Rows from block 6 of the image encoder, named by matrix and row number. Rows with one number belong to one neuron. Each number is 500 + 25 x the weight over its row's rms, rounded and kept within 0 to 999. All counts start at 0. Numbers have three digits each. After the name is the row's rms in percent of the matrix's.
# fc1: MLP up (encoder.blocks.6.mlp.fc1.weight, 512x128), inputs 0-127
# fc2: MLP down (encoder.blocks.6.mlp.fc2.weight, 128x512, transposed), outputs 0-127
fc1.385 123:501504521497535503522472489492500462535496477523501478454496473503542503467501458526459522501528491503547512488509444477489510508470505487527522514462483502495531452452446492490473477536490471494493456489510513513483550468522498535511536498534469474462497546511481563500515489514475495525467500535493512518508506458475509492478479530484501500465505444475510469468487495523483478497489
fc1.386 104:514468458504496459481513531494509524514483533459527537503506476497493484538450509523455483546490501503531513491450471504531511507497477530489506516526513445511492511520481509472485499486530512471547518540483474496486463478487504488480501465483512504540485486515501458495491494477477488560461504531468479533527508534507504523537475469479498518534523502487497536496462477448487558508528
fc1.387 118:514510504487488518504477505503498448480499493503539471486467462511497491507484505500449497510513464486471555471494527483523553532489517508492513483485485499480485508513509521524538513456486522475502528534495592516509512494481532486480477495499468489578499506464539504474512521463525513474508480547498524498507473500492479531529487473470515488510489503555496466507445538478500518502532
fc1.388 130:528465493531512476515495491512483478536494491474502513536472445519493499524499529457507529504537512540456481498511526512537510511475519504474486488512522505482466504486573486498539537481479504479503555527496535502545469512502508475475484491474500497519483491515548444534548535482462518520495532459472508492504492540487511506518495517464520502523503497480474516457515548463498525498475
fc1.389 057:497508481520524513515501511492508505522484550503537476520494514533486540514517476480501483529513431490563505488441515527542490473474490520512499491475490446500456508516490465516458454495524460477486463490520486510448504457505489519548496491488500529485477493511463485502502480484459504536482462483484470533519497477523495484546476477494482468461496500451455494492480507502511511524506
fc1.390 087:510505517525522466506529475484471508519523540506457490491485530495492511461488473468494506481501496484499523493532519546509443469482522522501525512479542472485527523490456493490467480432551485553482461461481481484472508517501489543528498514482537497484505460503530482467537514529524492503491488508493534520516509445500508502505466498520535492525554475480479487538508488531537474513517
fc1.391 121:454466469537483476525518469485532505515486506459521518540546460522488504498510524500527561501493502467481476489509493494527530536471453511481484490470498461494503508480490498489504452510487509504503513470529543538479567508496524477545472500512479537534457506538495520526533497506514494489504469523502481490521522489490505489480483506499504488503539526502509499507477531415537510467514
fc1.392 074:483523470483591533493481491538466449496471465493470503475459523490504530486552541497503493504512471541530542537493522490496522432489558498503497533520506534504509517493499465485490552500461475474458477500499529512531523495523505479491504515519513512472544506479511479481511531494492482490498553506501530519513508514525486504516484508513536486471501470481503497524523480519512491524514
fc1.393 082:483468526508507503523515503483507465506473476545500472506504474496530504475440483494464541516522473514495497483494469497484526519455499464482512499490459483479539491511483496464494485523506484486450523468464520544532533507543545528514513521484501484528484523527496516504531454543507513525497498517453525480471494520449544471489505524487514524465490508531468445466514474480462515485509
fc1.394 149:485479499548492458477515481513466491529515500475514502515553480517502504468447512506519520487565504490503501487492516532559496494466468502513491513490497454500492515472460538525545481514514497524461495476506430516488548514462519543520501516506476457490451481498486516515483476488492499508499467523529526502516514469518517490488502481454493527525490486503483425499486500454500514506515
fc1.395 081:483513474488523499537488457461456466488491480508560512519502458499513491499518518488530468519484473489516506482527510532537514514496502504504517473462510449478456486496533499510473516522489508484476478504439491492516504499459486530518488508556502540504473489462493504497534504479518457549478451539471448514484465498455515523495512528487506479516531524462508500533497529541496534495508
fc1.396 060:464508489542488536543485541505503516507493523553489541493472512525491517520513526485510502559482508464533491476479508522528519512481469528536511511460547486499507496503513487518444458472484472490495475492524511554512542496510472477560512470501512504512524485501485563461531498501471477506472474537465527494497543535502478479507492488512486485539498487511522472475506503505547503518474
fc1.397 155:480505515482529501492483531506415500495491522522520463476516505478493491508521454497465480552479457522488469503490488483470535483478510469482532515538503517500475506485530475492465506518486527474510478517505535514488479472557528507487526542490514570447495487454482505525531499526489514511563497486548491493497475515488525500492508500532512512521477487510471491529478489521553510506480
fc1.398 068:545486493521530510500478500506456492485520469516535512488522506460487466533494555460533500555498453540486480548458529501558515483514486506486537492515495461517551496472508449531498488534545475499517494486539502502492478511460532489519510467479516499499504487477481500507535490478497500515481514533502502520487520539476478532525491466510489499500470530448540505464486494533513512502522
fc1.399 062:545517492510509498507532475474536505540483462505488532482538504513563509525514526505491487514482469517539526495507507510522522484511512487462476489517517530487504504498445527468524527490480494539534490516495446509492451502494453531462504509508521451466508473523471486503519504474515472578471495484454502509528517524470518518477477514476528500526538489504511493510551494486509489536538
fc1.400 092:520464507505522490495500537474519481525479528524484513491523478475527493526501509526484475491506505503518503507521464530499508487475510515464509496528460469492497506447511501454501517480481526517539492553517511573521479464457508541518489497482511522449510502499536526535518507463445476522500556510495518507502465538450514491526475521493549537478526466516511546477514486521492483503522
fc1.401 138:484506513526469531545449502481420504482482506480546491501491483493484480520479493500504498513477513515505498527515490538433521501503554512493526517512518501507491469480509499487513495501446549511536513515516538491545490476520525483455482507505515517471469487456500500538530467492482496449492497487492493497500476563457542499530477523508504549542494468529501475484505513489504507500467
fc1.402 098:492510536513517516471509458487488513504491470510490516491480500511492487487487514503515504458514552499521473454490539525525477500481509481523490490493564504480522487527470509465518494476564520495477497488511460501519544553473514558576496502508515468480494466524508515511488511500466525525505496531480537538496522498517455511517516507496494502545508514540495435464485446511508484502518
fc1.403 092:485495545492500525534493517491475483481506460504485539505518491491517496452493506517531458508529495492516482520500522521469547502505507521445453508528486524486530481467529483484471534519488518523515472515501527526557506489502518565511486543484525517455525479485525509509482487488518502490475532517563487522497522495522529474533513464497566505464514479527526499534526484525463485505470
fc1.404 046:519490483519517489496481562479529513493457488467528481484507472513478501468513526534529516480496537513500519504514486458468544527512481535480488476470457469472488510527526476511481470490484535486502491514537527503477540521524496478494499501504440497526530538478474478510495534503467487550534473465490516541507514500508529495483513531516510460455528546489512531493472521444479542491496
fc1.405 094:516512509490514493472505486524477467521470477501483474508480492487479510521526484514497483527458466486508507502510537507498580497469513514491502517493495486509558513462557468525533519538447510490539487518548461532517476480532543521442475522516484545493466490482503530538500480497486482494466514527512518496539479528471497481508502510478498536473469516529526514452495525487512477504469
fc1.406 116:520490548480527530525486502510477535488510498548503484479501541532495500506514463478490485478524463510490490512492481507492516474511481516469507521483486487497471533489498469534516459519485473514494482486522552494470476477521480502491512538537489467449517532447430521471545527501500499513536520492509540521536490498494468506468506504452504471481497482500457506564452453520515504495487
fc1.407 130:513476516540505486486505551518512509495519539499492512506477498481482476519515454503490505535486445523531521498533463549521472492528517529512509492509466508481514504489551509468466534554459473527499504524515503533490508454508488500493521504462496505514502539516467532554529514498483478475499545492496489488466510486446506511468502559485487514492509477445476502446515530493520488477470
fc1.408 103:510525480491531475481476480509513481464517507493480455476522477495514493485507536475524527532500490498501494529459506477447523530496457470503500501519460497501457482517524495509514487517491562475494495507476500488512476520514503466451498564489501494493510473467540486545492478530514486506511425480527470494467515491492525489471494500505474515446481516538481511537540468529475530480446
fc1.409 071:494477498455497501467528537497460475484507516508523485474507489525488498479504496488482509545546479486469474466500490474543480522501505504482505489535488526479499468488506473489482498476498472509488517475441487525496516505518522531464500462508510519470494493514492489449470502516511539562461511499523462537516529477492521528480496471496506487555520472445532551543468506550450479497508
fc1.410 101:475511499473548482474538529500479504507520465470500520518502490464530493475510565474463504527516487514532526482505509462517496505505492509483443547531522516494478506494501476494490531448513480496496522506503508506518494512477482525470496487546495485518518498553461473477492503458526478553485517510507477478550510464520529509549479483466529473511540480484500521528500510525453507493563
fc1.411 083:508490550490455500452484488489526500532497557528478556446498527485493517481490502490515490542519521493500510502454468536533515475523536513479486510522524510507542519504510504523534511522533486483482500521517471514491486493451412532487465503504485500484518518505542496468487512450510530505507496476465489509541486476528487528537511465494487480514487511481486509490507515520491543525456
fc1.412 090:531532533506494508491560477534526462494477527511486532476477498499492510479470525503483481523532521503525522488471506538545483460467515548502485511485535441499509474484537466501501518481511494484475518513474481505559486492483460515490488499483467523550508490528515462498476528452467508520503494505467450476526484529534531500558464499464500500505532467483481514522505487484463490506495
fc1.413 081:504499509542484510506485467532482488518508549496518541476517496502464502479560539479480487545481485505480438523475498484524482517514504505497533477535480526534510492472507524507546506523491518488529463493554486465500467501487515440484514498443506509478499483524469504475488512474495533520525476463500542453512557488516506515518477441507497485503506494462509470476515505499526521525517
fc1.414 067:501513479492495495509459455544550482462512478518537497502522505509526450476555495520528492498483474492512505470489534498518519489524447518531524521520513512539502507468467463500489527476473528520529472513509471465543479487456490497526476530477498514494512505512512531533515444444481461495503480491500525472496535486509435504491477486521457517492544488498476477497532516480486527495494
fc1.415 135:505458547467493468475494539486482484484482460521479518491470471501508485505486484522501510481499494516532495496535527455511494502498509487508504502482497496486478527548515518477490514562557477477473535518478507510509518499469566537548519480491516452512471539493502511525507469516504520528473494514474511560428503499488538500516530518482450507481467515480499449475498492519493472502503
fc1.416 121:476522551449476532511470512470517503506488500501516460477533492527510495486488454500503508536489487496519542482515480510489522482501512511502516540443514498480488461505490495504430519566472485490503487503468521508510541520531507549506499507520494508508488516486497535510543479563493485544479460493498456529516451488477518460486465519505467511478514455497475517525485500500511463492468
fc1.417 075:462474490471516466446524514469464454544500496472511488500530523456470523499507528469493510487518458472498515470481544488574487482469473483483475517496501481482500469522532515503483537489530493504468491498479475556466514528518474493557491516498499501508494520547499541484493512490504495514467468532473477540473509505489476549494547505482503482512490510553479477483520516489480509498510
fc1.418 091:496489477490512470481466496498499517480500431499487497501505477514491474477500540538529500518497496516531515482486538473514523522511469522488527502489496454474504501451464467546531487524499503479527491463511523493507533556533496492538501490508499446553509501483544514497516466506510493491472458504499502498488541447500481477526497460481436494477505545541498483527516538455499483472516
fc1.419 041:486506523495480489544474439507453506496471487520529530491487534514487501481506515474479536496514490518481513501509493516501549483476483494482512506524443462467534473504507495471494519534440519499517529479513446470501527506521505511503501494547447534505534496495477563487506459518483487528536519511512494492469523489481487509505534500523503485474547482491470472481523558529452523487496
fc1.420 072:532497490554481510478483511512451532481487463463545490533427487482499511478500513536508517508526499460488501498525515483506495531534492520486500494498477456497506519552532507459532501515532522487504521496497555492486508509513521498530486478481515501542513493524500463503516521500503491478555470451495562522473472513472460462519447512491534486506512523466489516519490533483491497539496
fc1.421 074:502496459457496519436462485543525496507468516523465456455534522479484492490491495529495515449509504549489510470497493490501497526488508506515537511524543535505520483498522476501506441523495470522480472504485502507482515491497449462518508491475516572471509502493493494461567511526505501566511500507515478498492496484461476464497495514478506457517525483546506502498498482522502504474488
fc1.422 120:494508512519478506549505481460495509544498504491547499512515541505500528491484519472502524535513481510490490500487479516536562498519488511526469504454531484516496485468439453524493481524465492475549459500512489514487462444504492494504501506500483504459498493468491542500528499459479480559472537491512473495521501507486486520491469499500533487499532473438469520511498481488521560471480
fc1.423 121:523472501532499484513448524517506519529499540460458538499494495486518478494521548497498466549515486485482496522450536556551498472506493516490499505492515502528477532502502471504518525509504498523502543529531483541539478480516484484460493474446481518515500474523515472514470536491441465507516539504505523541505536526533506490526507474469526495516501497479508512518494509452516542530505
fc1.424 112:497515445507486483515519493490503544518482526453475576512535494490496482505485540520493513506467497476523464464535461483484495521488514516491502504522472441505506461468513530511504495487503496479487487513456482547511476496566522476518505480507515551483470450547515476496494488500479489503503499513530472459470533519469534495538484487535523518540500489490514498460511512476520535477497
fc1.425 037:513482498518507487498520496487497489492499568472483501508484496497533525462509524526492471517489487471502539505506515499521490536496443525455475476509502464484507496491539505517494490516482499471550496527479521512515509523515485524510478480463440487499469530516490498511512478474529492557531437522492504475491459512495506548545566485510513523469460527517525455464497479460499486543499
fc1.426 101:482493552502474485482545477522487562477510536493431478538486507517479508488467467482541503460548513469483491509482505484479485502500468510545482482509465428515495524503497503507472489571509492504486495469503487484464513492474518541543529491476501500489492515506473507494501467480522500461502465511523471530490517457503522474513522508472490484471495545487469447524497492499496501488505
fc1.427 094:490521489531506459503527491492486531508511477472469515519492488492523513490518570447546489497475506508473500479498516506529524536537477498490497495489523478479534540497531476499501531467488491494497564473522518497519479522475464485441482519504485467478510468507513437508525511485479489501484550507432509530525518490471479541515499519522496474531489547474515543494530486489475523492506
fc1.428 059:558475496502516547463481490503488442486492451509487508516483509485499515526476504533518489477518505528520485529508547458463484534504516521494479511493505494506515498506536467439509499468474504507501456455537530487519492522504521457442531512535488460496513488490480502509484479507472441461470518480508466495523473514496495507538538499488531494485513508457468510503536499524454522489473
fc1.429 119:470476515469498477480506505535498493486479533515472543473504525513519515523521474509479484527464468474523526481405492497518505444506483485496513534500529549499497538522500494499505508543496561494502508498546495514467491467531507476523516502453494511499494478514480494512499470467509493555525514533491501544488547501507501530516497475534486510487476524506484479505461531486548549509519
fc1.430 034:471485478513450460474535492453475477537510471492480508479481475517514516504497538504540533471491479483543509495517471485498541548513503537476505516520488481517513512476487445520522506476512464508486533544537502468529495519493520467507479538485470518509474478545493497559526500468479472485490488478505494481466488528507488514528509472524511475460507447523532485469534508478462512513467
fc1.431 066:483502454533506498484516511533522461472479484464519535508512522461521496515496564555519505555471514481551525447503496490514542537504509517495428478503480533525529509512516541503517509508491499520480512550508483502486468524479516492480497458507484494520495479522452500538492473471505465516450515533511510500513510548490489512496508491520466484509486465541521497489521487486533507523491
fc1.432 082:485479498497484515433515503512494443542545510513459493482561518498537536493552507512478547503511455498495508495545514495530454470448457491494508521501523499496506519540481501484501492485516512538490500486539517537476504482527512512496477482475497472491502491493508488489502555491510510480545462556509503518491487453497485554529502517489499468518525506506522525513512448527482481492504
fc1.433 070:555464484523480500480452532513510495465497504503510473508488473499470470466537479526554483501515516539546532522503536482472534533519484537460452478462508494492477496472502533526499487498529494510514509460509512487492508519541536488497476469484459501494536496499485444481532511494505490526439527492507539527524506533491485520474493489479502445487492480502497556501522516519475504475483
fc1.434 105:494494528473539516527508527484465560513489542531486494478504452490563499505498474478474483499536516519497526518491435525466503487498516486464530529482485485492518519484518545496472530465526489518491517497510474476437496506505522560445524548476506506478509529483479486471518517475523527479527506508477548483530493482472495494508497520454519507492527506525480480520466529513483517495493
fc1.435 100:495500496502458485490477549459520495508498536507552497492505473472525477504496501531441479536487461498508541501500490533517530493502485515456507488443484541488505496496502528542517521466483508533531517525484529524514487469485484465479467469479487485464463514467506483537484496462505487479478490552471503526551473539483441493526499516470499496522512474537474532464482483484490498486511
fc1.436 094:482508506499491497512510499482532549506501527541488457499510468521527444488556434521478503477463489490480481544525470480461535495512475514461503465494488456530474514497548466484470443506470489546500499497493514489483462489541497506486491533498508551457515543477493519502505484533533478472483469494517494493501501482498512464474494508525495525472491501474490498523519471539509500456494
fc1.437 094:461510522487488508483472510500513486542502442506516509484535510499521487442507450476479533513489498508504483480534448481485538482503487504505538513481461452500514457464464487488450521537497498512518459476506500499493512483492534540526492512561515496460511477492512545514499520507486498467444478526521510498527464471488499484490482484509489529472497432474523494464491500501452485491489
fc2.385 127:498514472523490492484481470513508512491477554492489527477457553498491458478499495498513483523489488483480484532504552531511469527513498479457483436514517472530476512512563497502508523466479475484499528475494473493512530518487470494475494498493490524545487499525466517553499505526549500454482505475516550509480507505498486489489521493528476475487490546527480515464549531486512532542541
fc2.386 102:531486502510490485526504484509533497476491437495522481516500471502453496559535521512538436522486473525459497542518497503531463474527497533510476474504504537514465500498525488519491514483528494507493540566518503478559500485463452515470495505530477455502495514490501479501478535450506458476514498490499518489489494506533494474514487522548530505489532514515485501461526507505541518503507
fc2.387 085:519475473498481539499506542469475530433479487517495462492536519511514484518494543502506458511525537549508541457477485532483507497476539504516473529463491534495500507493463577497480579538522488550495496467497491465478472489504506501508515513499511515515533479493530471505520520502498546510528508498495530477514462535517481529523504470489513505532490472512507506531493493487484489513499
fc2.388 133:503545508520514516514539519493502550489480529469520483555486518505502491538556466501467494491526551474482480502475485509496468539454524493540512492529517490511504485529507525510494461502479531505474532520503490521529513475532548503454488517473484539514495475522522457546480455520472540474520494469484489487462516518553502495487522510519486472479477494487485491519482502504498498524562
fc2.389 054:520539468463507502479503521505499509536499459474516467481495505523483539518499484481485468506537496545506534475506477492552559541536525504528439519462517495492492488479467509533517496540539493469503526498516539543513522482463502538489519563506502477492550503480468513507496463480498478487503469530485511534493480475468509523474466501498502519514524513501483536491524497527528529472521
fc2.390 087:499482538499469482500504509493488490456474523508480538555500521522442460522505481500492489476527477521486525482490509518522485488454497498503494495495537515501536495542490493495500474512483495492443479502506498526476482493471475548505496510478486548523495475479528494505471462474476539496515531531444464489453520468542487534498469518481547471485488471518491456508524449476487497546468
fc2.391 145:502492463483504492519497497488541474523478493458541543529496492516506525552473529497482530479516483480502468499527473542463501529494519483459504447519489501510477510511486495510461483506488524490497505497520563530518491494487492467491444517498504496514431477499499498527525466493482503525463493530421487491509510484475534508477544501489468508462504521500517528470457495481521534507544
fc2.392 081:525527506545464513513517542516483519513502489533513511508548506528487545474514517514521495506480485495470540470522500510519485513502509535505482517531481467513463528481458511501528504478484516482507540527476476461487480481463552504457494478468466450479505475474494495524540519469456483537513505474572544508511501539530477489497536510508524489531505519529468474525507454515496496497517
fc2.393 089:488476502566502504508494503481526474512490475530529499493514486473504487548490486472502517532521522501498533580531494492520545481518489527503493487498481505509508474489512466478508509464477510510501521466495472507462455530527527522484479535525505458504503530484501543522485557494508480502446440503487484479537520490486534549472473476564491482508532496480490505513494465494539516494506
fc2.394 167:559511498490458521521502489489448500436513507492530503510513488529499531510458503492496467496539481498506505521488520547497483493499484491517513464491500465497493501480508497488475489563484494508478516484488478540484522529502512496535506478512445487489473454472501500486510515484476521510536561494521494518541537511509512545501518450515452499520548491527505439521444494474519496503535
fc2.395 094:517502515511488486548510495453521468509523446477576474564492523517522517505499522443523521476492495538466490513515508492512492543521504526514478503474552471533491491517473475533508510508478484471511491534489553527523469516512477512462519506503517456501540490492505539485520429478456457495485509471497499477494515519513494522485503519514503508499504523489518518504510486546528520508526
fc2.396 045:492500512484559485487496517479524514447505501479485477513498540462521517519528469499507524507492559507436459463541499459486485541476501510522531523496502493504533473522500472480541493464517544505509504482511489499506480504452485512474478508496494495488473520493481489465470487516536470492482505486465500458517434465494466481521449515440521476507520488512528531487504503490518487517459
fc2.397 130:522513484509541525522492563485486490468518546501539481491504455527480504521484479488511443534493510487508500520538514515480494501509533483484494443507507494487447483422532548499467510481459525494512503503482502533521495506466514527509542511532495539490499499480481504522501520508471515481536557522521478501475481499515542457475517474525513501503497473499484519455482484465543484502494
fc2.398 084:484522486542476496469488464483498481503517511493516471549486494485484495540475499518519491514436537493487512476508492526514508474469482502516489467484502520497516492518490467496544517533485452519494490534541519495476552472500486520459486470533535485510477459491494481508484526476506485513487476484538534457463497479486505511501510577587489509483482506535504528477525475508506457495493
fc2.399 070:496523488481497463524487507484512525494522511499509453502532471530507510529489563509527479450472425461484490497484445492506479528547525483512518518460504470514513478505488489469515488487496478494484511516472501483514520500530501498509484473511503549482527498460515455511475508503518522468501519483529494514493496525505533512471524439518475533482458510444459508520469455510470539479511
fc2.400 100:481546508443447514500514475483480474494506506501505549516506552465467543502463523483483477513528500488493476502503520525483485493492507509533507498520548500506487474531441516498459537504511511521496524449471470478550505527496491497495469508530521482510502500493499525473479484527501491518498456543441500458508483493536486537495497520498461511547509513478503459487525503473473513543542
fc2.401 142:514534492512499500529480578483471524468500483483510495483495471507515451506488473480480480508488504491500481528507527474473449498530528528509491483484495497463481531498548460492531502514455526477520511531548507513515496464508496506471501515489528535484499486484507500501437521506479492503553560515518451523497507538513557443498525482540507511488472502481491538505484485491485460486484
fc2.402 104:486516546517510521503499455525481511500483512531523507478490514479459576508446504470495495504491515508493537462486593513522461486510505441509506503456541538508510509485486489503479503500499513521489524503454467524489474517552492529486537482508506493522475487506517503472495488482508499523518467504474486513516515456475510500519464454477491501542477515482471469494465486508506482547479
fc2.403 092:497491486469471508493498510481519511505524505520504458464488508474480518534472499466492531554519521483498515485484510549471466476471536480528488479489509468497493487521493505474546494496486527548464491542500499499528495531483478486472517490517514499496490451508513518540449461508437478475494543519528466483534473534460496477479511532492497512492494511488508475438548460474464493539506
fc2.404 049:491525513491546488496450484513510452511484474486572525499521525515505544473516530464495474495487459516519480487517539494533490457445499486490503474500467506505548475506477506508459510523539473525449530504497541462454517539509481509546490490465479558509482500517504514484519518503535499510500509513508513535489518509506522487505486514456489510513525508480482486496493486544524477556499
fc2.405 095:485459505464485492443552427480502510482483498478510490503511522468472506514514538481477499469502527491508491469500510472499497509493450482520506495520510516516494464543448495539509457495556521509488512525490490468489447504482445501484493513489486490510529485507512459478510502520510515533491456528460485500567501529508446524497485509484460453529488501502492483482527481495500480464507
fc2.406 106:482569448459492476489503472502461493484498469497543482501521478528493448516490499484523522479519544497483472508510501516518482485515537490506482539481498483545483519454474512540441478532522495512493479516511542525488514525490469507486531475522523511476501484486549530510524499485521559514503514530478510498512479505441473497500509464498507530465464490530501507514489468458453481500497
fc2.407 127:496507519437493501496510448490499476489493501524529538469505530486485548545500527511505465520540438514494512512483521556521501503513493473490517472506536538483529505522483512500501541524517527516508514476498544502527502498528515504496508477504509498552471470493522471511530477482483510530498483516415523472491536467481530510511498463473505531514532523481489468507483463508505538503548
fc2.408 089:475523494515498499547512468496536496484482554514520490560484557439469527489528474486507492490521532480489479499489493495534453484500515498535490464493507498456533498500547477514502534523531534491497491492441480448466501470520461518465504496509516526508529547478526461472481475492492528495500460535522506497480489496488505456477510508514471510437523497500504513504515502493521496474521
fc2.409 071:531524475492485545515528441528487456448501500488519498510518489484493509502512460554480499519500488489486503514505500512478537554483535530503505508509535499493488483480489470496468546488506500478545511495460546492545505494506502514492472547496456477501470542502488483513509512541473506523469496548458493479513470537556519490462531503473468500527495510484513463534491483487457495504528
fc2.410 102:470514442510509530562515474476537532508532461522511488518508500509509502509523531519463490481469483480529478465510495496458500504486508529479502486537527465506475513494515520545457474505468535483492527493518511541566515524491514491489510478497505516493541514482517507480499472527478500500445518457498485535499530545498559534526483479502496505541483499470512483510479520514496510437526
fc2.411 098:479494468490535520493525484493529495563478519502456493457500453519531459534476461512456494517493497465512513546507455524462505479478482536501476463450497533494495465476482495496459487459494509502514507469493516472510479476558486478464485508503525526490503491498531485508491529556500491496489517500494507486515507525553568473503485491539456515514514510505513477505482532487493469481504
fc2.412 093:472517457495540509538522512504512519545513514510494511496542481495467477517533504535438501528465500472527502512538471492488508512428523517468449490488503503512483502492520537517497508492501486487499494509504501465489501494513505519450466501517480539516540538480534502474486537515480498531466475478471492503488491496554534486489482453524465569514507499480514482538491546497471498487531
fc2.413 094:514516526492526489533509472496519509460495488489474508508478495555561513439497452505501491488513505496491464529476516481490509502483519511479531571474511498503517498482488487471459501511500505495481471524450548465508484545489536532486531491488511555490520486538566492490476508498522531480500516517535495524477477478508492534476515517490501490435489488540516449530487493497477502481509
fc2.414 056:484519468524512516569533506484503497494497479528451510510496587514522460472498502462516453520517529472508483470500512484488497497521501518524505472504465449480502506475478513500439541498500527475449502452469517520484529517507542531479510482515490523520537474514509528471482504502475516506509523458509462506506467475507522488500473523535510481518517476497476491515473536499469510536506
fc2.415 108:473479529483481527452431499518481503504483480484499521497540461503475508540459489504501448478528493524530498485523498487527506485532526515516483508483543516478512483534479534502468524541530525494519514494491550499459506475532470537546499471534478512484540509493494486475505510512507540535493480534510489516473480510498576480477477457524479511469515491455520491523506519518495484468509
fc2.416 133:515510536498524487527490475512518503522446465490488507448537455471481523507494516496489504494476507505530492472528470437521525481442475528532537508486489518497467477518429497517480465525524489487486503528508514464499536518476506495482505513535492506503477471497569530482509508514520464493490489521486453505498464487480498475471464507475504501474479446490507527509473460517531467478503
fc2.417 090:465477483488552550490514498469450487461507464501511466524454517510482488504506476544519494494496475554493503513524509489482517488510492497517509517485492565512501472485516540502473512491541501503514501481519541517508506540556498514515443500473493510515519528494482475466534474509497520488471512505515500537517486430481506499451483482473445499489518502457469488503485483529506458538485
fc2.418 093:463533480524536474518511484513518494517521478478531487507474554470507498526499505523511561488493498520489481511498495498465506504479471480478497521457503501470506472481478508538503486513501476470479501482494523503537515503558493440472477507526453539475456538502506502504560525461529472478512432524486505529510518477497508511501530456505477456508521503511501493486459501527484513458544
fc2.419 040:486488497454541498539553500472480484544472495515507510500495486519497493505519485525483539493491533475498485448533517473524508503515524497532516510475480503500500539458462515576497496494513484491485465484469545524536503477501514490490465503516508566512469447479539491511505488475548523522519501524499447487523523542509484476494485535525520519489491511506536476489506516488534512458465
fc2.420 070:460520518501505506508478512499516507481501504547566458514533497491494511538475526479492476522476489543502503484541514473500476486479534495512482442477489482470451455499522495517439493527498503531470505516474518500455533539511481465537527444487544512522523520491509496497519534528524487505509531502521488496494517513469504503521518468560451508476499526476522521462503485496497521532515
fc2.421 066:516470498512454498494498500508481456470478531535479509501454502490496492503494503529505519491528525527463508474513507499457490461505505546516561519507502488483489495456474550485480459500497477497489508528513458527484537534518484514536481478453531488558539519554513523517505479470494504537503485500506496486492475493517476507539537474520485469459538446510527510500488485450485485530523
fc2.422 125:479513507495442499527522513470536472513476479469545464513505503473463515500494510457524553506514465485501507509523491503541491488495471522477484458428534472501503515495441479495445493475484463465543525548522515517488497512524483502455542475528514484510501496526526538522526460479507463512475508489478480491493482525482497518492479488525541493504504518473509521483513513541511509519528
fc2.423 135:476523487469549518486494486455517493508542501484537434533514459478532505547492521429508503479527475497461514516499511482516526523504550504491461489521500493528463492508478498479528526517543486509517501489504498528503469520483498497491505531502455492516498478508521506503499490477539529464541474453581487497501528498511525497502504476503473521497503531484485479562527522507498533504483
fc2.424 112:493518499472509528571472499508539537523520493511487522416485513523512502479537491508477504478486527525508505495516477501467449479512490504491497509507495538534481512511535485532490531484540502497491513514527532494520510504517561508470469503474513471489576507520474516467458514526489537487515518467479497533468517494513563481473501493487483472538539495500508520533521503517505531493511
fc2.425 034:505517454462532494505507509450491503533498492474509515502516502482512497544529533560495528498533484484476477439499520461467468493465486441507544481549516456491509488509508508554523458468505495536493477462504505506458521512514494493433515509462493526504497528504519491503533444514497508546544495499491526490493516523479512502486517479488494507476499467492490514499499499483458524516476
fc2.426 103:531508502552468483481529500503471501473502516470520476494523458546491504486491490477527536496490521461503520575495496552484480515500486512512501536522488473487487513477471513540504459485491493500488493503510454450490503522469543522471494462524480483513493510496511481486466527493525511469508509480525465506510494517516504488522538485508495496539463496527465516528487421436498484468459
fc2.427 108:460525507496485522520511492513516521523474489489524482521506540484511470520511473536499503529465526518529513510509487541525479499489503477540476495557518509518524501518482511530509478503468506553467536506510554435506480487500444493460522477511514517518527495490513499476489497490518470457523480460518528544428501517542516489511505513526488514494503508525529484499501491569513476520448
fc2.428 053:523512482479508511440453495514488506486496534504518547480493495505539518490565518502540467486507510507508510518496515503508502458514518540485520508469446511476510508481505501483536536531513469494439485474537456497475473510545518472445472465459522497473463489531502465486495474468500509504557504485499507550526497493499471495479482486511522478509540474507520494524455500482510474521492
fc2.429 118:492517505541469476512525493495475489481523510491524512468498456505560486535517496460496490530517474536537510527451535496482478524518512491464523550531524495511506494542486485460502503528496465522517533470513509462484438520484491476517521474500482467514500518516498495447442496541521510512497495468522472509517513529486481554483503490470491534540497516477499536494526513543472523526508
fc2.430 024:456466540499505531511479517486508518477501504460531497518522528508488474499504476445497479483504467530476450480514533494505511531512489490496473480502508492495490485516506510556490480534477492496518484489506525509474521494547434546521483507475519501441499513545549516468536531495484496521476520504501517502461491508454494516501524455556546532490513510516504481503478488511533504463559
fc2.431 063:519470508505460494540505522496519511497519504451514498499524486485510502489470448449481529436500502514495476475475476497489482467507474468504495540524537532469534513495467489547467466524490526520493498540529522535532511466485502475496510498529510476443509495500479502498520457469505459498539481512553528516511535491503554471507511549516528482486496491492548529465516508509484498521490
fc2.432 076:512488522464458511522506493515482435472498515487499489458508473519481495513541472513475506495499514496496490512445486459490510506494515518512514547507508466473522502522496476480450495512503571544524500505511483506544507473547504500530442505498525470506471507534519475475517521489525460482490511491471480522526536508512548526525530482487462484536467503497514508445479491489478485442500
fc2.433 063:471559503459556491513485559483487487478499483514531503501487531506529490498521551504486487501507475519503465460520545483534478498470510467525495467471455523480542494513486523478478518526474507485472446431487565520511514541517512479551506494498503538506494532512515473504508474479505499500507518522521509501500540465524524502518514519493506475516518507470459510492480505521499467491534
fc2.434 113:520474439462486536431534535510512492476521480500494458488510475483477464534457484495505480480494508526464541475499501529479481489500505550508504484503518506553496524511487517468484516517526486498480505501480527502483480544531505512501483534486468539484495480507512505492492504479430556529509504509520528481522494500475496511469541463464483498435488501520517455492476491510526505530475
fc2.435 098:496485509459514478453424540479462534474439506514512474468519534492497491537471507509494428497494484518502499493500468504520504470519520475465487532526541532477519475511483521493546504492491491502499464509527504478524480498517488507499490483475496492498514527496512521519473528500510505490517488497509502513515455482528501519508497556485525578552491507533493526537502511481519460493455
fc2.436 110:512504465506475482505476463496539445513488507472488451527472494513477509500469455500534483491494502496491501523539484520484467495504494491527534441534467521472453485485521529560435484488499512488522501508476509481499510494472514508472453509507519500501483514502546500503486481561553495502483429519499508483512520503502512479495514517495548532478533504510541505487487478477489537469476
fc2.437 096:492515456545470505481486511493526499479495543545474493473472543494489460508513508522528493536495509502501513522497505475527432532516473461488493447499536491535482524513530488504526529527463482502521522519488462525508528520514495461468513475522514499497512472537476498533488509536505492463494502485460519496478514515536478505481524510521503494498480548530451493476537542494501513566542